A small sound classifier, trained from scratch.
Model: 6.19M parameters, arch transformer.
Training: muon at rate 0.023, 12100 steps, batches of 256, held-out accuracy 77%.
Rows from block 5 of a small sound classifier, named by matrix and row number. Rows with one number belong to one neuron. Each number is 128 + 24 x the weight over its row's rms, rounded and kept within 0 to 255. All counts start at 0. Numbers have three digits each.
After each neuron's rows are labels from the 100 clips, of 14848, where the neuron reaches its highest value: "strongest on" is what is common among them; "loudest" is the band of the loudest frequency at the time of the peak. Only what is clearly more common there than usual is listed. The data: simulated sounds of rotating machines with and without faults. In brackets: how many of the 100.
# fc1: MLP up (model.blocks.5.mlp.fc1.weight, 512x256), inputs 0-127
# fc2: MLP down (model.blocks.5.mlp.fc2.weight, 256x512, transposed), outputs 0-127

fc1.400:149146144097140116085141135128135129145143131130139149134130151130105102139138105152152095114123186091127104143143104108114140127146109128102149137088087070140091089089079092119162129095141146103123133130151138105165149125137122176164126158122154112123135120131140142120083129125163128143113122094124172140132146132145071109090163131127139159167137129105145140114135124146134145138153
fc2.400:131095110113145136155135105133150125112119118171081092128136129169104170068143110115167132130132092154154120090096116118173146133130141095149130156145161161128143106161136184115105107128105139105143138134101106136139140125086127117125092152065107133148119094115092076121174117146125134113151146091134098128134127120103162169096157122131143152123135162139100190157083139122165123092116
strongest on: speed: fast (71); turbine (53)
loudest: 2000 to 4000 Hz (28)

fc1.227:139142077118155158120120116181159105098153154142123096104117089136135149150102173108123095089142161121128141121131157166118142163106133117089154158119158111094132111148131114134134103092125128119100146148131141095140140124149132114087138146136134102154105110104140127153158159121110118126162085187103151102161095114137129091113109126099087132147119134177115118124139129079098097154114
fc2.227:106117123106136159130166119131124118102149135158149139127108142127152099134152154137092120139102147126127141134109129128121140131145121072135082104111152088126142145145184126095120156127176147096105107098118083094109097114150152138175112127124149145177159128146133097097123108129161101090097095155111135144168181122076169121163143123152126133078119104118122123083138116125086092110140
strongest on: speed: slow (90); electric motor (48)
loudest: 2000 to 4000 Hz (41)

fc1.38:134126155145095145151102097096119113149148115177161108111120158101106096109150128108127078167132111124082137089119164142179165151116123146074131116094123102110131111098112180179156142150107143153127127130156121145115097125158110121113108131130146133145134134172153129130135138095153157183114151067134136130129106106120072122112092146139108139090147115154107133127124140120125165131128
fc2.38:137079134126112107137145145167136123111113137090109115165124096135136136116134064103131107151103134153130133152125140083126086136140145121137139123092109145146144144122112168130159142124138159165138116123126117137156138098122091112123126150169132125175100131116101135201169159153170113090116150109113129138177082148130108104136142126189130129141117149094143091099148152077115131133109
strongest on: speed: medium (70); turbine (54); compressor (39)
loudest: 2000 to 4000 Hz (39)

fc1.290:133130116116175090125132141082159137114148085120078165096157141133119083127070102149154165139129106101118140121114148131145125130114125114121147174172093147084144157109114154115080142118170131131169095115122137123108110115082157126147109123179132069131158088131101132136110149113104156161140127111097125117140135137125097105130134090127137148098107106178121142142152117110138146122162
fc2.290:130113110119141131112143113077212164125115161137151129112100142095097137151111117115162140132145157114143144105087122114114106138134125141118111103106091175126097122135148114131127118081134155120172134114145140146116159126164085104126130118108149190111089140110110125102111133134109119131140156096202077142119136124161143134089113124111151105106212132133131130125145093122171147149151
strongest on: compressor (52)
loudest: 2000 to 4000 Hz (37)

fc1.70:146111129155132113129150155128097149099149144161154100158098125153128107160126090135140122167123135119147156153131149120122082148122103133133095161102109177163134132165129112124134148136118100145134135131162130128133069065121133136126113128137165162100146128097125119190119114144090139096124105137150076138127115126191120115118177164160119145124127169112109139147131126146150095156120
fc2.70:085140060165141109133107135143122121135150094099124147102172151067128109110127182126117139111138125120117152115128109120110153084108134131118221124183122095087112108136122126092124163132109143104091128103090112077085159135138135136122165154133089107091130107153136143149149119128201108110092142144146111145086150123130135129138150109081153124127132135171162127149122151168146138134128
strongest on: quiet level (62); pump (41); conveyor (31)
loudest: 500 to 1000 Hz (34)

fc1.106:136110156129129110205159110100141144146140104089127145100135139133157156071135118145125136157138099122065191156100140132155138131158143149145133098148142107153158102128116129147157128137087109141096119134126135090104122115100102152098136157102129127110110145104129134130122118150158156174113120119142145103163117103154134106089155146134156125112100178136077116100119104162145137119133
fc2.106:067106114115166154136118110137121169093144126120124113134123137136154114117125119141148129126148128128135137119101081155129082128108115135119131089123143115112145096125138165146156087130144150138140123122166132147157134151104165134147111130168102141135156136159096159120135102157127145140124064110111103125130118142147124133163177103136093085097123124120141147143151104104099103146128
strongest on: conveyor (72)
loudest: 1000 to 2000 Hz (34)

fc1.324:134162134155149123129140147133122165123089127110124135131127103118182171088115158103099126151118129114143162132113136157166115123123130119124117117123186108107105107113174103078148157135145121145137131146088109083156083149118128123098123150119127142132143127092107056142095113142148176147131110092126093076145146113152106120088156136158112141130169167128113090129114086133180110135116
fc2.324:124099115113135151121106117140109101090146099109162113112110166129100104137148175140161123122147134125124134139148151148086190172107115113144169113153113125084119123121120124109136094138096139121107099101106131155112153118145101124152144136148134133139140151131081180140140148118128095122172155096114175112098132126136112079087114135141130145084109146135118121152127179142116124154146
strongest on: quiet level (58); thin (high-pass) (34); piston engine (33)
loudest: 1000 to 2000 Hz (34)

fc1.231:094102150104108102163124131131125144149100119151132122132150102095152111164110147122151163088128162151117109115111130140136152106098135099131120162149158116087059141114132134056146156147126171113144192127118169130123149129115105140120126141127118114164160123101157130158091130116125121132102129118111145156094207165169126113122135122141113137162135154097145128118110124136118122118158
fc2.231:139120153139095085092139108106115101115079148158124119120091150138147137102134122096099118130106084163140165139078105102144110148161106133112175131135172123098136094118132105145129130098112134107106127155152130110143186158103128082151151080167121095115080103106164146109142138118115125087156168103150137105119119169112116161113092114094149141139163083091110151123128145148119145142073
strongest on: pump (41); thin (high-pass) (32)
loudest: 2000 to 4000 Hz (35)

fc1.76:121140145134085143128110163145123105148111166137180141178115123132136137094154128128170097123181137143171134068145159116146149133139124130145153139138151118161143102125150101096158150108111136160127107134101121102150124156156128102141102081142168129149113159082126126135122133135093125084132160116111149155131121106136091124127138124162146147163108139155082134108099107128116147120088
fc2.76:130146169142093103130114141144147109111114150140128054129111161133115086120140119112143072101143104105133165123163142091173138108127142134108143145137123122080117129128138200101139114107118160164178120104139108106132125159128141109176105156138149136166138112110102135100126127088174139120099132140124123161126103115149098153134136157117168160127118152121112124157103113173157107082142
strongest on: pump (70); text has "speed" (68); speed: medium (63)
loudest: 500 to 1000 Hz (38); 250 to 500 Hz (27)

fc1.334:123094116135110142146124123095104134192122114091099112135123130077137132158104149103149124119126170162107081116118124119135114097154114118065102072135123125166167136096145107146103157138084112113151125154069151127156125160093130149157143094093133120141149145127100119112161134157160112151090135123107120141118154100175100143127184094139112118157172176152141132117146123138107132120134
fc2.334:162115109130105146153115121116112117131143093151146155103153111136135141117127136127090072117096129128128153090120142153126111177157090149107143127094153110153063142146062122120089130108113164121123102127152085085118106117130144164122156140102158095141084141120132130126105112103099153079111148138113115118179075163144124104138066137126134125101091115106098163084127121143171117144172
strongest on: quiet level (64); gearbox (44); turbine (38)
loudest: 2000 to 4000 Hz (31)

fc1.469:144128142151126147142149142120132153121133176120114168133144095143145089116125153137107136133111132124137107157158095136167121129103102106106125117166169139126127146144122134093100131095156109127116163084108110084087102125144104110146118133102099143134124131122142139121135111148154093160141177126138098166183136162093072094146106139144135118146094069146096152121132159096151139109117
fc2.469:106128122090158116112108073124166149150155100123144134118126132176127152146118107106139125128111120148151117125130143116106130143143162125140131096123111104129125130130118099095113153162100175105139125114138135116143117147142092096117181140147094103157136162139069167155169133132146134156103138091145155089125136141159155166135102104164152136109117132136155149152161142153127138151133
strongest on: gearbox (47)
loudest: 500 to 1000 Hz (30)

fc1.436:129152124121116139156146140130160122110127115123136129086104141094153162088129092101139118164129156131114112128140072126147145134075152130099136091126132123128160143162155111134142149147154182150153109063108101153146156159139107104119114147133139093108116125122138112187117112132181106172127143119159144117127127119142108133095181117132111059077139157126158152086134158112150119148112
fc2.436:125112118136122133131095123087146167148155147111093131146130114116152152118147143165165137106092142096133093149061168158114090152132131161119122153094156165056100124106114173130127112085114092131116125161155102120142099157146121110161148091120125137167119145125140158156141108070131142145097077124114087122113164137145137125139133145099146137153128131181107132107120125134124122132141
strongest on: gearbox (43)
loudest: 250 to 500 Hz (40)

fc1.4:157129129155129102139105143143149119110118105128159112102090177117141133105149123169153147149146107114132112068103076106106128141117145124138117136074108126120162160121130153150131092108142150132121100118152127168123172123115094122072147140139146121103151118113101171138133151140102151077169132160108150141136109111104135114108124146131108072131120157093146141120103126169144108161188
fc2.4:104149125076151127190123101071119107139172129174110153140138119129120175129154134148097085111141132115130115154141132106112122099121131155117136157127140089132128089153120108109141145110139109131167140127118141124118126149084175158144145093117127103096073102119112094121104131125164150123130159120127131136152122140128129148133094135129097130157131092164143124126120130150080138089138
strongest on: pump (41); gearbox (32)
loudest: 250 to 500 Hz (29)

fc1.457:166136157124147162141126140114103127144088091127179139113122119144193134098105151104135125129102119094142158115119126131120143089112113084160114083137138125141137112128151116134101103116137103170154144092136134092182116101103120128127133083110158118120094107132130088132140114117135156137113128138148095124122135115132188155141104140119139148138126166111137125120090131104122117141122
fc2.457:061100090136152169113129132128113149118129104127115105128126165128116111106137145124145129120152099125128138140118131120151119157123164136146163150118112173175110117132124120126156135167133146185136133136103126127067153143140121146107159127118108146110137146154137152070117119090141125114108119128102126114111152142107127124112151085138133105126040122161095111115169138160121121116146
strongest on: quiet level (65); thin (high-pass) (45)
loudest: 2000 to 4000 Hz (31)

fc1.493:146131107128182140122156138100140145164100131129126127145120114105110134135122165070155112122140121082110106140121114133177099189132141085109142130126087157131153134157106140152118162133132171149163135134124106148140130104130096116128144108103165115152131162143121108129110116095170115125132144154099131143135155123149093149057113118116118138116151143126125126137137150103134132110106
fc2.493:144113150160112113130077103156122115118130089120150128130138133164147155128103205125154151146118118141091167105145158144152107117116120167141082177105070133131104130143130132062150156123140131116108122122092120154090146132140101143158134123130139131112129103121111105133122102146092153099121143103128131121113142097172136119147104122156087079141104166101112110132082141147140082136144
strongest on: speed: medium (71); compressor (51); bearing knock (47)
loudest: 2000 to 4000 Hz (38)

fc1.205:131137151117098115135131113136175160126113108141118159112116118139146152108154157180080132155115157154104108142113098092110138154143124157107128123148116134159139127116100123102120133138205088084131109119121104143137163143141156123163119176173099135106130154129112118136143143127109126133132138091111123158143064125115186130172164095121112137110110140175106123111165102173078157144137
fc2.205:121119102140122157108140138153126130111113132160130130128127154125134077128169137129161111105172089124146150136144125134128093117125129130134124107149195122116136172140142125121137093183129108148161154088089193144137136095095106148116081121146086126160139113121137176127123099154131127107130122128150104146160082124129118115113099115147136148163134151075142130139149110127116140123103
strongest on: gearbox (44)
loudest: 250 to 500 Hz (34)

fc1.307:121126112119124128110147156157154094108132127127127148077149132100147073140089144160102135103077127156130119148108135123207111125149115075150152144126108119111118114150083162142100126075107139143116112139105126177081138125143105080152118112153151126140136157107132116143132111114106088155113101144153160150170117137163121160109105148131130133154097143110154118151121102115101154119144
fc2.307:127115174155125073132118143130137143152120119102153117134130152096120154118114145080073089131107100146126086146116157101165168108181139139140149097099114137110155137116111149161181135099106117134153120152139135118094088109174116122123123143177153104124134099118129123146138148119091128119119121106153141114127161124146127167157116118117123144106147122152126132137163163099131100101115
strongest on: text has "speed" (90); speed: medium (89); turbine (83); imbalance (43)
loudest: 2000 to 4000 Hz (38)

fc1.471:127138137122131133091122109158169126147106140142121120146146145119102086111117126128134121134113138138090148120166146102139124179116099127176114096146131115162157103154130149104140155140090103124112156141164140127174138157126088118102114172089115117105093137149140119081123142121093147128124128107082100142175160076130155108166167104076105166122116130139144105133113140135144127131088
fc2.471:130121172115140115171129171089072166133148127108161133180116098131136126133112155098133112159141140127121158112109142099110153104096146122099121169111153118112112116139156140113155090119099129120146126138123151170085146149093161124135085153105133103102156119109147160181111134151113084152119127175106137140119164133137094102089118143149164109156177133125109157106124102097088120137164
strongest on: speed: medium (62); turbine (51)
loudest: 2000 to 4000 Hz (46)

fc1.192:154154128150141159157122141117105131076132141137117106138108144143147130138148095114117090153105099103117146128137114100112169150147147116166136150141133123078132146107117134101094151112113096119095104160113166072116124131113122111165112128076161123100082112127134120165110152145129110116136135137097079094122158110135162135111136118142095127116162086090189089138129161149168098116143
fc2.192:125107110136100134150134107142094137130102131138090111088092099137128128163141109120103157102184163117136143158102117151091172151141131135141131137157123102142095111153100093155139119186144104074145111136118118146102166108145099171108088171159116113135157132154116120122071131181127141156132124138115112082119134089141155162138145109148158131139130115096109109135119106088125140127123
strongest on: speed: fast (95); gearbox (59)
loudest: 1000 to 2000 Hz (42)

fc1.31:143174165125112119080133157120126137146096172122087142124122131095158147110177128131086121125109131132144146118105129144129162100171096128117095116087149105115108132152099080081162092161126135121146130133102134115176131115068140162095115135112133127101124113153173147143090137132140166144146132154155107098112133126122146122172145102088203133114127136187096136141131122152108146126079
fc2.31:141126072142145147143158085141113138108129101139175145156122118152109145163158141153164086164100111126120193100126127145116093129125196084103130149118114161123117165061135157110147122158117129139155144156126118144136119129157122130110159117079101137130100094085124119120109091111123103144137144142118151137110126104145112108133135169102135147086118133130130149143128142066169139107146
strongest on: quiet level (57); pump (38); gearbox (36)
loudest: 500 to 1000 Hz (41)

fc1.405:084124088107116116104148120138133119136149099117144144122152137121124118137122159138114119126146146144165154148133129134133092140133137145079120082136094111134126106156129168144134120161147143093124154110153122123136184159133138166173122141101168142170104132175120139157144138130137087113136145129118089125127159114146122109099112149105156177131120097090124151071138161107177165106117
fc2.405:159126115105141125134129071137127123129119120128175118178143135118135110158138117086164108083161123127116129112138176131115130135120118121126139141094163133141161142125113118121112147152140111149127128143141130165165108138152111116165135100070120132143151137137152115111115164141111120167136153130098097148133123128129123116118136113150171114153097187139142103161143140161111105141133
strongest on: text has "speed" (75); speed: medium (68); turbine (46); machine: compressor (34)
loudest: 2000 to 4000 Hz (41)

fc1.56:111101145131107109100118099156129124120097094105117167162116114121152114131122112134126161106082124115122112126151126148116182183123162136124129115098142152162124125118109147168144142143130056143056127093118143173169151120149138173141092151112100126105097118163126089121095180098172131086129158093087132103124113113141144124094151148139138142107115142107111138179119123104109124134099
fc2.56:131156095120146155118093140122130152117122110167137139092179081116085145093146103155132127124129116122115155090083103144110145095105125104153121082143186126109172134119159127115153151150152117132143105093108099139126144115116114106119113152118147130136178137097132163118157139162138131097153115130161140138159145106107089157152138103148082129110123099118146090164089127142134140194152
strongest on: compressor (48)
loudest: 2000 to 4000 Hz (37)

fc1.485:095123150117142127124114104113096140148098078084111152124169116155112156108184090139050107117127120101129134148114150133145160110096082149114121116110124108134128166160111193168084153120096112140117134162153118143105103142117128096079091119130108151143110142149151123115143155105128133146166131137138098089136175133157162176130184107155132132139101144155123099119138170123109120116137
fc2.485:132100131110102115129156128157128126146139136175143175121125133138120135102116160119101164131155155139109165117135063109115142174163147100170146162145129134151124095158127084105100142123124091098132122111142134097123131132123131070121147125142121177108184117120132161106071091109131147126140165129175162147110108115115134101117145146107112185112099082118117131114132098170154132148120
strongest on: turbine (98); speed: fast (97)
loudest: 2000 to 4000 Hz (48); 250 to 500 Hz (32)

fc1.289:143106093137143111126131138137142110106111088167121124133147154136100139098139143132140146098114115180137121134136139131108165151164170139124110127144131088142139121115078100129095134087132116103123137144147100135100150171138143133142154109120105117113138165174103144124143080117128137133154092167160100125105128119119134133106132108154131152113175160135111141112138108095142150138139
fc2.289:153168133142138137092120115145085092107137172122131096142155138119134143126092118125094082120091124147100107141138135084071114173076117116116123154092183124116183130124135147111103118159104119147103155106130158117094146121140193103127123142161133167143175092101151104157106123096117135096127100115132170104189140149087120128136114130107154121136123119162152152161091170153144136110127
strongest on: pump (30)
loudest: 2000 to 4000 Hz (28)

fc1.189:099096103169131154169100138096118164102122084118163103151112114104156140121123144121092161142078132115131134142152139093116090104108166115130138142111097131131108129152094087116124131118166111142098148090118133073089131139126180115129116140153149089130158110132145124091110152151147162149171120127088095092108167142130095102112141141111113136122119111155163176111105150169126139169122
fc2.189:141153115104106173119127126117108169124106143084155131144126191168121107144104093118119128078069117157133131154114059133130115134098160158109110143105122074169121157113129094152153132130140135105112138117115121153139139146126083140130134146053150115166106131081173113143139151136129143175103101123111109158101131130105137143121188129149179131158166093145161116165160138138148147139134
strongest on: gearbox (48)
loudest: 500 to 1000 Hz (45)

fc1.356:133170132154126136155111159088128112135153132132146166137124119121151108126122138145129091159149127158073101138115081127107067140081071155105148117102107069129136128101126085145147114109131161138097152132124076159166170113080092145144129149117121096129087104141134113147133129120120137102144160106086146123134154114170114139096100119111091064116137149102119118144137075155115166140096
fc2.356:139180101126140118165132120176113159098111144133119135125131109109137135100173129111123142088117125130102131148115177173129127148166178125142094125100126143112140108119104126097131135106155121159174142140116110117124105176154147090074151105149139110092142097110136143105114120186117139122115118141110085107121149151111125102117104146107060125129127142119149163104137155142096160162141
strongest on: speed: slow (96); turbine (65); machine: compressor (33)
loudest: 1000 to 2000 Hz (37)

fc1.314:090169132157172163108122104125084103088129094111137151118127124159124147160105152118113121100142175121133120078117119110151096134117099115123145108152139162138152101104117163115170129099126137172135108120115116160124107188091102117114123127130134167106123081101147095136089132123144139107141134142173098167139127111126172131168081130137130132149116138165160100148137112153145111111117
fc2.314:181087129128101128106134120159111098135100101128107148166129155087100106137172147161142170107136141162176118115136141144126164083100135143138137153081145098092130139133130114082131111124103098132147124092177140106075206093106125099125133120118122134142137168154082109113129124113109133133096135179106149068148085105079130137157136113130127148146155111141101141111131140124171131124160
strongest on: speed: fast (94); turbine (78)
loudest: 2000 to 4000 Hz (36); 4000 to 8000 Hz (35)

fc1.62:163129118137132180130137096156143134171138096140100138171103143133135112108103094106084118124109155107117147119113120136152110177126081119154113128161111110133116158139126120078106152137129093083138117164102179146125142120131126081119152153080128101157104101141182151153154180124111088155114155130097154113118078156171185151137133151129113103117119148085109142123168140137165108155138
fc2.62:109122120095175167150095129144123161146130137159155119109124160145138159139128163113126064121146135095090124147114115075117118151136099107094169079139131132150152138122130133138115156111112106131119113131132102144091110120111130147162117087124118151130125132139131111119131126134114128103145122171164132110118158066163162099097105121115137160094115135102161167080135107109134132134093
strongest on: speed: fast (63); turbine (53); bearing knock (35)
loudest: 2000 to 4000 Hz (38)

fc1.210:147166095123149173117079073142118101113161131071133084100124112136076111150129161160109080117127154106179140114134146147134149158075106101106144127109113111126129110183144134137082111115098133125159090096070114138145103100177157119094152142161121152144117117159130139125126121116132155176109056139083110123153131140114146136093129126076109146159148163128095144180133137124140150098148
fc2.210:122122150144162131144131160135082126159098089169126160154131128154140131150141099098149165134123091118122141169131128080129134136100115179121116102167159126133058110099133119135094148168084163137137146145123147115148138132092091152160166091103130128134148162149123169102170152162115107104110178130113137106110100135067106090141100163171129124059115115086145126122120114123122136124132
strongest on: speed: slow (83); bearing knock (50); machine: compressor (32)
loudest: 2000 to 4000 Hz (28)

fc1.315:119116127056081153185150102106164114155122101175118112149125141163119122143130115163133122106119137122110184114117120138172140119140141133111113098152172099103129105138097127152099140116102100127147118167115086123125075149130178118118098133137194151136137122118102135120158147152133140206131123109121117108109132116117147099150147143118145141140145119122120142142100150131160093073125
fc2.315:128130165136144187160133143126075138143102122139132128119130113121124065102087124130127120136111103118156152128143155141105176116131098166144116133137120165146126139113140110079149133151133107116136144093121117109087139139124149128135140120105100082129135138192154138140104139126134088130134153106132132112142139125132116134098137117119157124141070101103132140076126119119141131134153
strongest on: pump (36); turbine (32)
loudest: 2000 to 4000 Hz (28)

fc1.158:125171093101155102135157121118171120117080141119114135134130137105116121111140158121117157152159116148151141098120145120175092131112175143167152117150120096139108147143116204156116124093132131135120155098146182140148120139165128098132098107147117125136116108181121125126151095108146108151118153121177126131152147082086149153121116108131129107127109166088167131129143141100139132143113
fc2.158:135153144114131124105134106123110108117097185114177077115153130111151121128136109149124100125137135111124103107151146125133128148086143132137125151137140138131158106119116157112156125130108153155115161136119091127117096129120139148128148086171117086149082177086145102123141130123115101139094125100134101151155095150143132151146089114156155135151164113110114125100102076153155127099151
strongest on: text has "speed" (95); speed: medium (92); compressor (69); imbalance (40)
loudest: 2000 to 4000 Hz (37)

fc1.442:128129095135134162096132148154099115137130131190141136160099116152127107161145140134078114142129110116133172126123153075133160170133130083118114139121119095126139083151077138072138131126140151113133141083150115118124125116155159151132080170147154074124159100168113163126136116135124112136109161161158092128141118140121111133135112165164095079144148127109127094101153126146109112102110
fc2.442:136082118143090155106135126141084119110128142137124117134117118126146129134084097141168127112109142120155138172092153123144139155123158126132160133131078109103099176116126087146120143117077099088160152156086145130109150096101098115132130154129132139086089130128121102159147093150118093082147095115113110172142163088114161158124118164135117129089093156126176160115149191114072135113170
strongest on: text has "speed" (82); speed: medium (79); turbine (72); imbalance (33)
loudest: 2000 to 4000 Hz (29)

fc1.369:095132147107091098154109137122134112142144136132121161152119090165099152104078104132106108114109118104069138104083093122133135117160145181120133150124132122123094112076153153146154130152109127104147122137105124119136101119106115161159103167126131157120102159124085152141118147133095137110193141149148146178153088144173148142114154122156153132133117145180118136114101165153165120098114
fc2.369:156156121144113131136120090124109110123142120077139112109094165120118115119124158099111143117155112176126152147138169119152122129087173121099111192102120132110133113119147114108099115132126152137154153113125125193134127132116161133112121093147146114173136129083150108126130127149161097133103133082123071139130115128175123143149142129144140118137128160135080127156137134056128098101156
strongest on: gearbox (47)
loudest: 500 to 1000 Hz (56)

fc1.86:099131116095145152112123090140104110099094115109103146119118083127137134093113129137156117123132161113129126169135145108167151087132184157134175080114102110157158071108119133082154151087145119125147130152100155115118125115106099117110142108149140125131148122204093137116127098153150098085117115138118119117130132139076114148155146122086154117119191116173141124144154164130144149159105
fc2.86:124115105134149088168143163130109149142109114145155157124175132167080169151111151146108119177150104118147109120085144107111127120125099126107100158118154120110077156171109104083166150111135104116128143108156146142100099127165151099104158130111117158114125077113115119138112114142117142184087149120134136150123105131120121125125103144137161145107171143127135160127156116083135152119132
strongest on: quiet level (69); pump (35)
loudest: 500 to 1000 Hz (36)

fc1.202:139117116168133134143122101106151099130136132076104130156159125135131153079113136126138148146108155108098144094144119142115128129155142137132105135095168116103089142095100138162165096129147136172155088098129154109147132123174143125130078093130167148137109082128119135128114171162153112144094129136095121106125122121110147117169107148148110132138151102111110136178111146158172104123106
fc2.202:140161177110106119146103138162125126088138127123162125086126152105141149174133123118171105093117084105121149160104135119104139114069135118135137129136145114143156162120135110180142113157100117114112196131102132139134104126104138145147112111098117080100123119074102142092139109102132128143136115038138151118127140113120138145136120141130135122092107158141101094150117120094118156137147
strongest on: conveyor (65); grinding (34)
loudest: 1000 to 2000 Hz (49)

fc1.412:148150118158156135126130123158139150122132151118109105152151113119138097135125161169137099110136079156142140091189167133162106121088166092162147166182083120113170153115117133145158118106105128114125124178142129127139138096170162114114139078091122159106127125144117085106121139156079085144106157113142121161148109151133153143170088155115115104198098147135119118115151132067103129117131
fc2.412:109151129140137111082164119128115147148128140156122128106105120148129133118126081157142117122114094120119135125136135131164103091106135172149153143180119157110095126158141164146155162125156114149146101142155151107105171156135122130139147134092077124120137123146149141127125098098153115140134092122124143113124148097103109129146106095098101121128113166147121121153099098124120082151139
strongest on: text has "speed" (87); speed: medium (84); turbine (71)
loudest: 2000 to 4000 Hz (30)

fc1.71:089105158112151130120095096111133162111110094119144158114111110135152089189157141139120135140166157155090113132078115118181131123121121137135096144128089098098105182156148153113132168133130120124117116125112114131106180120149115108130103158141128117102136069119124142108104126126182081145145140125134109095115100131158153144122119131108138150113096165141120149162107166114117156123132
fc2.71:120137123128104086121153063136135163136096138129117137105111172151079101146131123122135163101142119130131140168123091125109106087169105130155173159100119099134119147076110122115101140103150106120143125120117119124160119174159122110143109090160151113097145136132133134101145108134122098086099121129138079129090085164124145132136114155142132155153178135130152157151104157136132141144140
strongest on: speed: fast (79); pump (53)
loudest: 250 to 500 Hz (49)

fc1.9:143147183131125106126167149138121131141156100165104094136085140111135099156100120111103104112165081158162105136139151169186121102137103130123136145143116113089173129180130140126093124091092106118152090155080110117140136114121097159136104119105143121119120147125109143140135111129105109145153108156121086133156135133080129120105098139135142055191198144155121116131128161113070142142109
fc2.9:109145144129105129090154133108112157117125094128146112103108114158125144125137122126104128139073125164128185155141112076139129092182147151116131084112145150121161113092163125114177129087174084069119137109148161093139102150160131126152143145115102087146144124108129098125147153119133107094108133166130110211118136149116116097203126086128111101118142164154135151141121143123147138119133
strongest on: turbine (73); speed: medium (62)
loudest: 2000 to 4000 Hz (41)

fc1.423:162115127133142120147171123106109101150095124169153120122170174156089099125143083158106137125085150128128163128115158182096120150152120134164079082152137085095135142125128129093140120152110116142144136077082084144144160127161155092145096081100163138153156100095162124138118097157133135124104155141101138101114159147142173099132130161147100148104152135095145139062129147106146123099143
fc2.423:130118161143204165124114124121134122153141139085159152107136098097140154104095142091145071151143116130146152164114083101104119101131154115116159170094109183138103154090131129132095145104124119131116115180156141119152116139056114101126150133134112120087141160171113114106136108079139112131158152143117115150165119132110105145136179122131152123158112087146099139160107111154143139159101
strongest on: conveyor (82); speed: fast (67)
loudest: 1000 to 2000 Hz (57)

fc1.498:092128126138141160112109132115124122152126110152146123056120166127176136129093132113108109102137089107140123144161098137120117134152140140135116172087154092143136149138091109120090087115100136123108113144167117098126144129127120112100111161141126099142092110135136153108125157136103183157156150183093159127144181136126154111117098142117170150162118124139093159119114167101131134144169
fc2.498:153106139127159163139126113115122103092145137143111114128128114134110124117129141134148157134093118138122144117135139096103095094109148126119129142143149098099139137153125149146109172121136113095158190164147105118108050134117134158172139145131139108167094133111136084136078118104141138136159108126152166122150120157125167134136149071165110140148128156131146150144086119099113148108142
strongest on: speed: slow (100); turbine (98)
loudest: 1000 to 2000 Hz (49)

fc1.139:148107102155119131137107184156178102083114087159153119137111091117126110136130087105138133162110149133148116123078124111157113140120148097111121127159104123198132159134105124123114134112107096089129124104126138126114108099156085169131143144139104128119156056184104110132116134104139146137121109163139099143115152147122095120135088104156137129126129183098113116099125118115154131120125
fc2.139:142126174108122129082153156185132136130144126117149087109128135156146138150120086146133118110086112125095138118150110113128149141159132134157140139112112131151153117091132141154116112137118107145184154153138079122110090085129133154089101099093120115173113121173101139123134101108128102117124159101126084216136126140094136108130116100117127155127114142140142149101126125070141147144130
strongest on: text has "speed" (76); turbine (72); speed: medium (72)
loudest: 2000 to 4000 Hz (35)